A small image classifier, trained from scratch.
Training: normuon at rate 0.0052, 8000 steps, batches of 512, held-out accuracy 99%.
Data: trained on pen-drawn characters of a made-up script with 800 signs, 395000 training examples, 10.4 epochs.
Rows from block 5 of a small image classifier, named by matrix and row number. Rows with one number belong to one channel. Each number is 500 + 40 x the weight over its row's rms, rounded and kept within 0 to 999. All counts start at 0. Numbers have three digits each.
After each channel's rows are labels from the 100 images, of 14848, where the channel reaches its highest value: "place" is the part of the image that holds the peak. Only what is clearly more common there than usual is listed. The data: pen-drawn characters of a made-up script with 800 signs.
# p10: first pointwise conv (model.blocks.5.p1.0.weight, 160x160x1x1), inputs 0-79
# p20: second pointwise conv (model.blocks.5.p2.0.weight, 160x160x1x1, transposed), outputs 0-79

p10.106:547564477534490470487460540503569532485473576491416439517508409514509442493448571536524495552453503454524505487497404512402475566457487406503513506508520495489515608522515513496464493540463559520471481501520490421516420481479500467481448499
p20.106:494555550518517550460535502519475557415476526467482539477473556512486502473551497515522495521486447517496498555495471501492547494486507509486536551549520481578495500524466491447530472438456537465500542499469474441526573469528499420544448462
place: top centre; top right

p10.35:508498501496509453519549520512536539496467443511439526528573499460607478447500546491462537477542501460490532511407475534481525506485527413512492493512441505503479525535485484492522483461519559526400535494442491537532462547503508426459523517
p20.35:472524464556569511551482511500530489514509536519553458465512500557537560469472473485526432582528489539476528461459580461455498550522505506505461505521524458519584428457526466562551514517487549578523585476502406523497581529491525529474489472
place: bottom centre

p10.92:502520505449517434537482503510447527507512543479539430462510480492553410474466526428523508514472492493424468509574549474484538476596491560540510498457517468459495469520589435428533577461458484549448483515470497550413487481519512519485492565
p20.92:485519491480587538445473456536546426470482507506463461490523446463479492520423575488500435467490478458550509524476511458530509511481506491442469470495518445529524434571535470520519434520588539517467542545461471475448446528528514504491436516
place: centre

p10.129:574565540518514478472435477526515493482479482477502498473497492389439514448521526517425496532526554529473535542475519450566490585531526476420471466471518422447511528517505518499478563483543542477451510485461493511492521519441516468483528542
p20.129:537553504567517490432506461520514485479531528478496435475454465484474488467493442570475462562536507471571505436507493499491557465497484548515565447503466455475527500533434501477530526508517557544439499511529451493506550500477536507449507548
place: top centre; centre

p10.110:522503435511486420443479474454541453535444489559544528451480485470553444485513510555508490542484443484500454477485491493431530562497492464439472491546535497476575563531449541539469492383452543459585529532493507500466490459517467584497548564
p20.110:443440537457522528432495439431508471486548476489449498458477514571442561499495532472496505479500538474490488530544506516551479531461565503498494443580463465477510460462555508503514407511484486558479433508533489495497513526483479511474500528
place: middle left; top left

p10.158:468478486465520524451470503553435528487503427539469485495467494495548489484563531569499530568502449494510449551436501407494477494524521451519546475489460493515638494515495540479481501559490528469464476572500513516503461424502427512466440520
p20.158:526478455529387499510498544489508573446517511584484534514562469493501446474424469418477540451449496518475499473496445475429498483519452467484543545503544563545500526533493496501568456494512525512551454520528580512517522473507519499519491500
place: bottom left; middle left

p10.114:482590498498507513507491503497442509476500560473496457497494452527470453480498470422463499511523507534496582487499481560526456438402501437508462476436522543482522456445520485487557570537505447500568500506431488495453444512505509470479526445
p20.114:489531517494578470507465463503534516537551503522375427490561522422457516442500477455570461504515450525530444453481592530478478505464500494537493513475451536512480549540468550512494427528550449548519458543545547443483504473490512527460551447
place: bottom right

p10.51:503534503540499474484485572395506441552523508451516541552511502521457491481539455429498413462518497503440455495516493548492443516486378448502477480470506482484488558468535472579479520422486489469466476435522490521520477486500453445479482468
p20.51:508461485501494546507513439540512512453526488474518457471459533547456487523479508507556481509528482492502527514507483482480473536505490465532498504458492434509488511466491517510473530532470408407555494517513534403531499451499539466522452524
place: bottom right

p10.147:511478524517486517479473484481571477475499465545514487466562472511517485503551507471457489508495548464524445431438581447533526542437468459449543554559467471567506545603530488404466445483501508506540453483530466396498490455444414473412555473
p20.147:479522428606478491530503511506528452496400497494517562488514476538530539572483497438512554430492428465512440509449514484431444471499579508472538513501462562498543420560542602472462489493506468538539518470569518488526524490507504530510492516
place: top centre

p10.135:530462493475500462509478455458457480534471456474472498600585498402494474518463476544500536483584529613518558408477616419539477459418519464486531461440537484538484505554521505469496479477532463570503468461607519505458528453502558482486497472
p20.135:493527476507520556485473487521490528520499482409482517551444493558540444466525515496556488487438579569514482515480506475534456484511497557480438453580455482506467528451500431431497550533462534534529462541480534534513511446491493563501408462
place: middle left

p10.140:485479497449503461507491509521512521485465542366488513463439481570499477474525515484519455537529553510519436518490544470513485433460469435444485519486555449509590505541478555503473580509615440519490521491512464579478515531455502466465468512
p20.140:533417494441537438505526494495514490503533476533538448498493526563499517478458494438472532544478547556392481539485536531465479466551522493530515531546480486528558508433456438505555476437541504540477432507524450533470522564378441491505444453
place: centre

p10.3:513509496466374517553433531516567489485509531523495507469551573423526519469482527461487446514542497483469482544501454475476424527501478469466526464427433474515499466543488503430493458450514511454482476550485563543535513475533501548485489494
p20.3:486518413505599561492462485499360512556448461551495469429477466532435479498501487420516484557455453422516510492485523511486577539488532592541502500561548531502493510506477458498520474550475609481521526478508500484445431531519436536462481525
place: middle left

p10.94:504481560511493536532432492493486560486555582590446490431576485476485498503530535498509506509509441454452507536462481446510492539495456532537503509610537508475491481530513469472418468501486501482478414482466572499483542517493498523456504503
p20.94:543545532528492554475519488535488522516389459469498540485422515544543506538530457479428513460512468533526537572509501481527552464436492521521465500443494488511520538541534515547472503491488517573535481458456505485437509528501481584524488468
place: middle left; centre

p10.28:503444543454515482507508474464474465465429460475519485495520465509480452552404458530449482519497438513563535584493453526488455485523471460577564506504541445482518539495475510537535503531513515524408558497500529430479526525396451486496570519
p20.28:419487443493505460494535495461480518497439507544576431437504485597532527534535484469404504546537548515483534500531473498381497505488528479477462549528507456483505555463537479469495565515502447427466555465504497461553473455434465520533560486
place: top right; middle right

p10.12:542473469520520537456451518382410482474530494431528514468482427608534530449459495514493617466470500481531474555527587507546448532466506498433531578480529495520487481512491521458495493494404514524498525462520530554506545469472523539488487451
p20.12:437516613502497520505501470463426446498455511559474474536529507486536531392543459496492526524532501536522508452430608509424530449478450515447549507529556475489443495442501596547535526489503591488530471479475458504486552521554474522530538552
place: bottom centre

p10.89:484524522409502487515547562465506439511494441476517452497481505549542523500492456546464581495519484463545526530521505454457455452493391533519490568511470491496510527497503531540513480572536498501448521597459511534513466515498486507478446497
p20.89:480444540516496510482506522380525463483558486508477492506507503445481534511439509459528450516513476536480530490490539491467455542540550444537507477556489463530521492500451577487539486485528427473438517512453529454569443591568446456528496404
place: bottom left; middle left

p10.150:494494574520510464428436529441457479489460471520463478458479493495468496498519478497544516542483526479502507457562564429528503536437470461519547462545568512542535442518543516575486463553551499480515515524445489497472480485501446450476497523
p20.150:435563448570489539525475482458597468469473520529491447522462463517541562451521565459506497500445490408571521470462482480482426418486471502441482503526449483508513477546517513486419531464446437485513507538476501489522463490491479488526572529
place: top left

p10.49:542462443446509478551566521549443465507484450528481547486450519442508537500539480499482491548464432519416520474475557513407483445445461450477485507505544489511493410531527557527500469459517504471483532374513483422566451474521448498478535481
p20.49:551466581471468488484442583470478524470494506492529601495441578450496534465528425520562539446559474493423502517596450454444498513416499526507507502470538540459558558584432503517505567514475563471507473494520510516474541452499494496465499507
place: top centre; top left

p10.69:487469500424537431407541539483490489387530455464460500504546477509507499570412557511506470508484479485573495494452475566494508498516380516546472526449509534530498574453480577413550478490526502470545505531454566499536465502476476537545475463
p20.69:547520444487518451495592542569509460504441493520452498439519533505514475592558489461505515543469489495557522550511487496494504504488479532518583513532484475483532497495468490508557461487502391504419432472491544498527592463444479436412488492
place: bottom left; bottom centre

p10.52:496459468539587497548477522391467521564534516530495485453476523539501458527492553501485469502493483430460520464533473467540473485563494552467554463534486498425496438468468425494583488437533489521527500525528579413541441479508513510577484550
p20.52:503466492442462531490441496483456484441522500541482450465450536479525544534460517481538466512550518500440586615506493524496547516555482440472482561497596549460546477477494493535399475468599509493504506499481471477490488420507446471475526437
place: centre; middle right

p10.43:500473514619472473482445495470483541479455473464482453491455460492489598468516474517514543552527482468529525474478460493461402550440483484439486460471541503456528496566432430557583504501529503453533510487439489536473503541573550445490497496
p20.43:551448489445434500520488520533485510450483559498500477492462492489556456428519462486551471500501516498510548475444455506569558507547504517468571584511463548513505530568478489594541544508479524563565481452467424490433531465550546498459556506
place: top centre

p10.120:469507472444479512410512512485510526472464526486460567579500470551472530533503495431507529547512495460524418491464477459482461525554501560558469516495428543455453463488573482442516546481480530428426506426455455488457509523474509493447532532
p20.120:467476596495526498448581537523504527484484515539399536549496490502519489440476528527525471502498571494559369563494461559489486534462546483476511511519570517486496511446494581531485491493444533466446493531459497549552559513472516474486474441
place: centre

p10.13:473518527458515451510513499462526522458433462531477489523449475476533545492529446563500497523468472476517495511458468482487485503503415517487540556514600462483526430470517446532492454443495452456510526566450512452537500539517483473401536531
p20.13:444454573437518500553482483490520534485453498527520476581519485503476387463450504489462597518542485490511469518501493506539491473480517500462491509539554419525518571426439529525551448524522537444524479476501491464582501510500401480526513448
place: top centre; top left

p10.155:466513509495557486477538515424554493516563462462483575501503474520506443500487495551511534516470462463367473441433442483560475459497444469478491496497480478485518458534495502441544519503525394493518525477491442464587454517432390512450466441
p20.155:429502452492453456457443495517447460529453484566504556460450464521467510494441521457473468520561510480522484529570487473597524462517534526519532465615525589537479480504522515474470526515500484471507556487513446545528450532494551513525517491
place: top centre

p10.125:497483477450512564509562490458448452473461466558451520469502490464484474558515462511531478525542499557493474437498610519482498542476447501528496498530523515491501514495448519549411538449394527481457488493500474485542400478515497501488498488
p20.125:550471516504435540509503514526511557507486469462536455453471541455509505498530484554548506522523457495498454533460499544477580569526464493515586649486578515562505572429487427479485496459435518473486462562462498493575472503471492480510518461
place: top left; top centre

p10.134:536486557533503496580485517472569446437477529527472512491493470488484581514486473466530468456544478459521572411373439569484532507451520519469487514473493460481489451575465502483496539495474468485537468457480508490495507481505427510500495444
p20.134:494543427485551501504527508491413492483457438501469498457534451516442500481494500478542507470499496486508481545474474510548496489497558480507479471484465420500475501543474507517495543528481568482409439480441516487496443468427557503405613493
place: bottom centre

p10.39:530461486487468497499575487520520539483534506372478482425493501467436466516567522537471487539490498459488492517472441503521443530561589506479565544477557463536517453566500454523472514519501463486537527471481467522548529488510480535492404600
p20.39:454452480588516504440559538529525445491535496503536514514505519590488518572613498514518507502504579520511467492520491524516512442558562471523523462509434405500522536416498488518513500474504453490505511512475504587524438457520522517456452535
place: centre; middle right

p10.74:480492473465438464466523432474584498583526485474558575471524498447484497552488468485501479483500463442549522593524505563450544447536545510443508448492506534410465392497492505460468581512551471426447526494509583484471511502452487547513583549
p20.74:446535433525537508500553487474441561495410534541551512470527502509507521491478521571502544455530516503504520423545501510460513489503500468459455499554518464564529470485504562507467488525502479432540507453466451493501590461504432440492447564
place: middle right

p10.1:532506467520525496489487499446482491522535488551468498479534517528526473474518484530474499464538432477473446520501609516470527541423457547485532463533611483552519488517474456497545435399477528453479512433469488444450442468481524533461549503
p20.1:518517448473493466504493502462575484426540546475509472504503486484535467419481489500544534546563491510549476546462459583481425407547507538487467459568485497553481446497486485479397548523519513496466558556510520473483513494501464591520507552
place: middle left

p10.122:522489501491452518507531524526436539534473486460494569510448469475508572464517430480589528499492502421406476492443412498567510459536494443490548525447506456526502573491507481453505493501529478447489468494424498501510460459484602460465484435
p20.122:495509538482515420546517521549528509488457524551522485486467535524528428556531489496465513510480547582444454499521537479437454490455434548515521515610498491521507483510478451471465505596481468488463516507450497510470485519436537481484483526
place: bottom centre

p10.103:547546507559465480486486458520517492443480499523476495450489461507475488490507493376488409513480510488569472520619517476471494458502525468504577511475456537460523473506501516404434506502449437518409499604483515453467454447514489548488484583
p20.103:570510567492490498478457485476481554484479476454553583561468528452517507532529529543472485486541517426444481523476568480447490553521467408454482551450499496474562517461526515531490468444440519466497455522403464543530559541394496538464405495
place: bottom right

p10.60:428507570459459546452483489538513432488436505475506469528464551466477512492529468484497510552466502546485493485462463389503498443479507496510555477481415579565422540471493470461543504533490556526462485485539464446532477509468525502469501433
p20.60:531496487438501465440583473544467496557432393557579474496482525484525514498508630543475492426485474546461461530520531557502458506523498460442510513486526495572446486495480514484460455505486448435456540565550557460427514496469497489574487568
place: top centre

p10.138:498438474480433546399409506511516512442433509504554508484558510447450577522432430459464499505455450483450524504501468474510490539498422476481506501475489462482540487565523520529530436474560437551524449512485526509573492441462433426523452509
p20.138:518508533426505422464511515563472504469498502493493433519470462560466477505442460527579427459500532540537512417447516485473531482573504504465460478514492512473468519524494444422517461502494546483437472445397617517498501535560502468531488491
place: top centre; top left

p10.40:537468482515515571503457486503502523523445500447483575501472451484545534517483460445541561492489533501494537416464509494539536444477575439404530520528530472523482501530557430526548447614569474521497504533490451467470548514430506509545516493
p20.40:526576515423476464429483532512502522461476484585547532492443509503450489456563519481616473475518522506579483506484450412518481547525502544456476410488539453544446454433505411567531475510474469521506524550461499554564471545545487588563516506
place: middle left

p10.34:551561558566472464440513585447502565535450538519504454471525480528561468492496480505528514468542466462507502452475502458483481568457457454462510557544517532493534479598491488526490512483507557502481438525505573481467510507530546493521474459
p20.34:508525473456431459514475487469547495522470489547489500517512412515526449477528467522504484548503498483509480499476485424517460491535458469526541505490428543481562456494488480550506543533629512566522463507538543586472535524519456525401492533
place: top left

p10.133:557503470436491503470536446464529506556430467496473535460516450533485453537505569437506517551446517495569474523445471513503540470477523475549517515487499453474483497560532500496464490512469555469568435518522507448431528540436572517452460580
p20.133:458491498433498475533449506494524462568526494492567539509572423484414532528480472513486455496467528507515452477466416578550477498482477531498538533550485484485475498525468524466588465422452481469496531450535515509568440523431484464542502582
place: bottom right; bottom centre

p10.80:524577517572522475477530485442515489479489512518460453527570479489546486447515472580511519511468494483458489562562505477460510489487518535542566526477451534526555550553462504463509563442423532591448510454504517512481539526518489525477531536
p20.80:520574388521471480510456489443557510478507521592475526535551400565414412529465456531507542457515486492571488475557512525528525549519494480471555498547496475535485532526508509473504535515534543519487524497517503464537496607577484480491534502
place: middle right

p10.79:521426419451500491462487549501431534507429516460580429507519484557482501550499473487546459490573506451524501439449495514552540469477508458442534473478442543557441504519495551456488556484468498500473513486509473438554539468459509531460535424
p20.79:482514418504552525577479492511498450484519563488494450508428441525502488508463473484535536501457532572505543486512522472443521521574495498519519486489480464497435523519508569457448508487524480526542520488474586509525540499476483547532480553
place: top centre

p10.139:518554506452459452465478539465505491501511530508496492534525469599401500531496504499489473477473430491482462504548455400525431532581542584481489514541487515576507530543444520441474549530474567432456481463520431485490500462474520518568395490
p20.139:476463466537529502514498474518486441503439457473484524519498499434551544439463439411476502501494471498514514486495498498550505476449523433489476530445508618455577499446490546431491510570532533525530425527533459550487470527481467484524510524
place: centre; middle right

p10.26:482485539510522531492512499549527545461522422468494467445517458517493431490450541526471496519537472513533457529441518474493470490490429482464418553509462456494473484418584545434513519534582501515445513587466463544468509553449450496511519513
p20.26:521483565516455598498521619456506540468471469485516456556456479512542530507488477439532486520620512503450435461540435506481484508490501440500484477478554487505429490446476532468519471489436497476465573534511524592498519436529575536575531570
place: middle left

p10.123:438502446488501422470534497473483501530452448480530388540467495523535498491562509506533489542559460441557545415489498456482424517537618494431515482502479521500488438478490471496560446454421477450469462466525541571546505537526504562516513557
p20.123:479509469497436481499505438524500477483561465492482553486524549580404533471432515521457501506522531482499561525486574545474521496551532528482554474427549533540449478565528512505468443494552540496457427537413435503528534523482450485549467514
place: centre

p10.146:459476473529483555541466490479439445494463547444493454507497514498499472483500494510523464549427456481500462483481532491476573462546464501519540527475441489482470534447504524489510512447536493536496432487546478439478450481501519458467460498
p20.146:486524458421564497465506500543492454511458494461538516490467510519465483494569430493544503498539548468555534418498555468503512469512507508549496494490513538504512436416457559412441532429552492496411437476442482445585500584503489504494484507
place: middle right

p10.55:572401456437474408451459494492503482447416522389532474590465562503501494475487524476474454482504493504514575560491455451490516490487507487504584504567543426463505495516486484435485487421517520535434543438484479519461527480503512513484460537
p20.55:447357520552584528446443476500505502449472545402476479484517464524525506517488502459478491450548502478501529497433417493467541489460489492478530502462469511562531484483562499462552565440527512519537428492555468539513443518451512465476580415
place: centre

p10.46:486517535549572499481413537478499500486438496508537505523582552480550499476483455483554481534465507544474551585598499520506430551498460509453481565520509444485485436478481534519464483533464537469636480445493515549486542545452473507565522560
p20.46:504494447449500463481459539523556437463491481517586536479481476579520448464452455469447534580480554467503476569493491507475446457531521515491432515523523450472417568484486548523438547500535471462565471502427438456448493498537481498587499490
place: middle right; centre

p10.127:556456465456469490530576489513512426429480484481510575497558523519505471454460530494534533462440513468443541480474535538479495447519459576541498487527485538480440469427517504442400480511568532532405510448467434491529543458561523488499509618
p20.127:581533428481523509494468478488542596504583551528471502479445443463471395424461427479589490563511391429486501451432532470553504470486476429516588468506519455450512458543525502506470486525542437472455540460514467537510521489482521495467492445
place: centre

p10.117:414539542461479516507532495429462430476474515504449548534472468587520495462475440503496507511524533446465516511524480514421420530491511507547377554495551514486471549522496498463511545569456504432519538496413498514491511563466532476491495574
p20.117:488496487500490409499540507468494515483454478461465523516522554493470505439489517513540520385522488471529487491451494492487552501543440500540510468565529498522508528484535564501483470417464495474516530512549478473533462462530529481576488527
place: bottom right

p10.156:475473429509566500478461466493505392520558499490501456511457462497519478470465559529477524527455492465492514467496504429501417530500491506538479495540547482501561567480469398540452491562452485445475447533442477464505469545436519513545496533
p20.156:511544487526484458389497482491527478502571542497466435491520455429533552475525482487521444483394482440500492517537512441501476543491457470490582617503470501406477521567452506526554509521484611486478543487498479484477535472513517453469416483
place: top right

p10.157:519438482483568506458439548474595467509480458543492480475537573526479503509498507533489483485531463508484495619545475459426470503545472467488533491522527371518521541436521412459437524483519489495496522491518490611528501472493484495442483432
p20.157:507591441477484495528550528525529451472525519598452571475503534450523492555473468472525473360457493449493515439459462480432457513488478552549525447495458469479480478522435487569548579523498458487522433448467480452503526465559489440459509525
place: centre

p10.64:491473511499533512453465444520476501478552494515532523455466526399481463444450549534527516497479502518472493511477515521526528441470521467423480481503510465440429546536481546520443520517416505503499504594491592488464452434494459508496540568
p20.64:503528482484447505476478480530520513535577482481435441534485501502466542461560479488505559511496555489481547477480582460508518478554564518482478543537435486526553498445496509543544567548540455507496550466476450529487629528476552616588460496
place: middle left; bottom left

p10.128:493521479517505512483513494537505617504539512494520507504585467501483505474425518515454464496471520452505549546568517498458419465585510568503523501477476495464482483497476487593552504572461548497521446526486441569464445494544618501515485498
p20.128:449520497498555435526514532471491457505513442585463531508526541480530491454561478516502381496493531515431494516538508505502509497548468492528539406529519426498517564432435514521547514502522486509537515491478454512471511507542482485540483456
place: top centre

p10.113:498500475472435524446533557427512511477501554524531551484530362570503453590530513515436548532442461446479493510537484476496500485507456529477495521455445475505514560461533508477505509557501548506488478484589538434510509492449577480528473560
p20.113:506510581547508534469503536494544559514524476478449458525541515427447581530464549442501458472536519587512560507460491515504477532504529445542496496509487446460487464570449523554534478539443456521527389500480524538521479509446527532473484493
place: bottom right

p10.98:530495546493519427426528524499491512515525545499457579460500534439566426486481605478518499461445498465550515449432481522458523499508452479493468496491445492498461558575532542533442450513461522432488490519448522538498477498538457474450477470
p20.98:490522408511491543515453518578544490459523491541511512550464544524521495522476515501469525485527498511473437520440511533464438459578526435567513460461494513522460518411455521552519483479521320472505467545531550505452570511461548407500468525
place: bottom centre; bottom right

p10.68:503514450449570482445434523492554477406495439399540492538543459524483496499496518486427517546472485472506486500522492493481504484476439427493476479542475518540568516533427470430415471479421495494487491502504523452539433501445476496504494472
p20.68:526456526511504543463544492503536454523497406474481521527521498501428477482483515539522497522542483525541508440409508539550546506440482536475551502518422549430457466467478471502399519541441456544457499467469479544497550507534490486497516505
place: middle right; centre

p10.66:541486486431491444546487467485488509479455507472524484497506465526487474491470486482492562506534507545473508442490474561533499450497436486537503517492485464630469503490511458554467458495487490535521445555409486453432450444514548526541576458
p20.66:509563461580543540491492427541496486562490487520513463583500497514473498460562560495501454493474454489423436473484512484490470479484438451505538471604503514520457473501545468546521493480504494502521489522440543486523461459475491444461515546
place: bottom centre

p10.124:510556542572469514586456498487531466489507493511487489497440444529472470501441547511543498498479465508462513533556542514493485527462462543453530498599589499497496501435473467467491500555540481469457512554437445490443457523531553500560504471
p20.124:537515519480446557500481506511434478475462505458506451467499469484462510510519536517484471487536482489425417459500545498590505522532542491453556497522595514464509465495507574559458483537536531475502449478508435504483418495563465460453546429
place: middle left

p10.78:464489488487544485458458487492448495459502507489480521506463445547538509488422467511494488477474511428444479529515408536517420505494568519489490460486547508552507505480513468456494479475484497491510502517513507467483533617462504446466552519
p20.78:454485506487513505483572523460478529443504451440505493425539474486456520493419517471545536442509494536508557490572463505520516567452436461498466549471403545525485486508520470488546469466470449442460498563466543499503541444538494528546555517
place: bottom centre

p10.85:476497470441539488483508502441512611547446486504538483538519544439516500502456460455564506522538478464424507487479434520500527500552472551511510522406477554458524504483416448465528458453538467479473518501482500559576518555502554559519484503
p20.85:497464504471553514581517512501558437511507518527439366533482550438539492551481466469536416492495477542455515554535426528492467529541494452546519473495493444534568525479436464559509467465542471470590529578499528545483500498539527515524534456
place: top centre

p10.37:492474540550524568471565497549447499471457541495447536466477578456519506511555490483577465465497480530497498506538490516504545490468543515420584490523472442546522517529488484444460499534540439436476483490538488516502500469533530451446495478
p20.37:527493486474461476558394494468544533545567476512533532479498531525517472429524523488477554488584549521534534527502478599560481538518565507461520475547456505526421518436588459525451556467580491493470528488514467459597512630457488519500465483
place: middle left

p10.153:543429458487493490446438426510529467498512476519490498508491508503513520507478557583470493533507539512460490416554445474487500451546490511450529455505474494540504455476537433484449493439518468561417535432509503436477515486439454515482388423
p20.153:521445531494526499429524508470511461495506467526501531464558500493508591491501559501527559468507519555503515433464470487458575466585545449608524479494468516564518486456537511513514504551532465509521477479514556526540529437435556421452515549
place: centre

p10.151:509546526499473437480519475414418462471470504500499497470567526433545509508497557423494466509532480463576568590475453494471556461421517526501512547465507519495522498443568586478505551545455498521520467471501484524496530508518481564494439540
p20.151:441461534438484505437545488441471418556505509502422511534524481546549494415468552542516534550481543477490461533476471518523455515476545493458539427486531448478490391500473534473474478523497541506522467468470522472473497528447529524457521503
place: middle left

p10.84:432440519495562491521524468513422528546545535464479451499535502440464389533508499508582491495473480450489507508487499547480541439475506458465513476513453501498539529500503516447486497489539429416418473564489539493556578465546489478475528554
p20.84:469489516565498471488514478467517548518514583519500576484496459510565495449460524475488448444547515529540480443557485466486482437501512448441464449547505557522448444521496493434550498499481487515446451466531547493512471628460515433492489487
place: middle right

p10.41:496488554496497494468475483446462600486484498423491478533510462458494491437466557482504452527537514476456503539521500457465535567486526528469411546521549522501537501527480563483500584482469417529578479493478437588459558483491421496466516517
p20.41:455501545497446498424509607515478470448578476537510481518397477518561550480544432386498537486523506474480526529485568467501486476560506541537484477508540552516516554469481464608477581508497512470528453518518502528449510530520475539531477493
place: middle right

p10.10:474536474537467556500512489501588503480517425446485544546479482481504561512460566533469508520532526576471488490490516498488505517528461518402509482501591453498447479583551456455553487542493460488532522535544518526407477462443527466425448490
p20.10:505492511502492531478526506623491523543530515559490474509525517394554435417400514500506486500532588499479474536507480450526527571486509484546537505548390506494488549442476463519469450533472459482488485496516480522532549424521529542514468501
place: centre

p10.29:468453452489514466458487498523519508486550553492493540453494487507468516524436532530530552487515444596486503548476521542489445467520539465428530513496444525454507555463494515516452482459482467495541541515525475575471501503511518513398517569
p20.29:525475456568477450501490477453498515539455541554504556562523445542447485466524477572497494538571497513517495518525509518470493522475406535514507487474465529512453482509537486484439529444505496479465522488430533544513454517527508504508479465
place: bottom centre

p10.25:488510440468528477469553457461537543477583523530489487474482510529511538535503509567517528475473545462519517491561493563415457465522535526580458528474505540532512543578463550501475594505503421523488495439483423474485468456557574543505502509
p20.25:492473449466544519460458527517512498479498535475450571496480573470493537521522515540533464514506482430447548453525519496413496492585556478506463507533496483440470536467512499443469540527555576524498510536543460496490534488449537478530489545
place: bottom right; bottom centre

p10.115:527461506482550499427448501402546469444512554501543460525468436475475497508470499555464473446541498499488599512493577510520426496517564460445513514643538404506569484517555458452526488508499494517555440498499507482454545514512492441538516497
p20.115:502465490466531551489481536517464531504503475402498513534580478489485503494500441483519488511499546541551446503560528515533497570440516473516590507552543494524478487418512495545502469518459527468496431427472477479547515491455462518540405530
place: middle right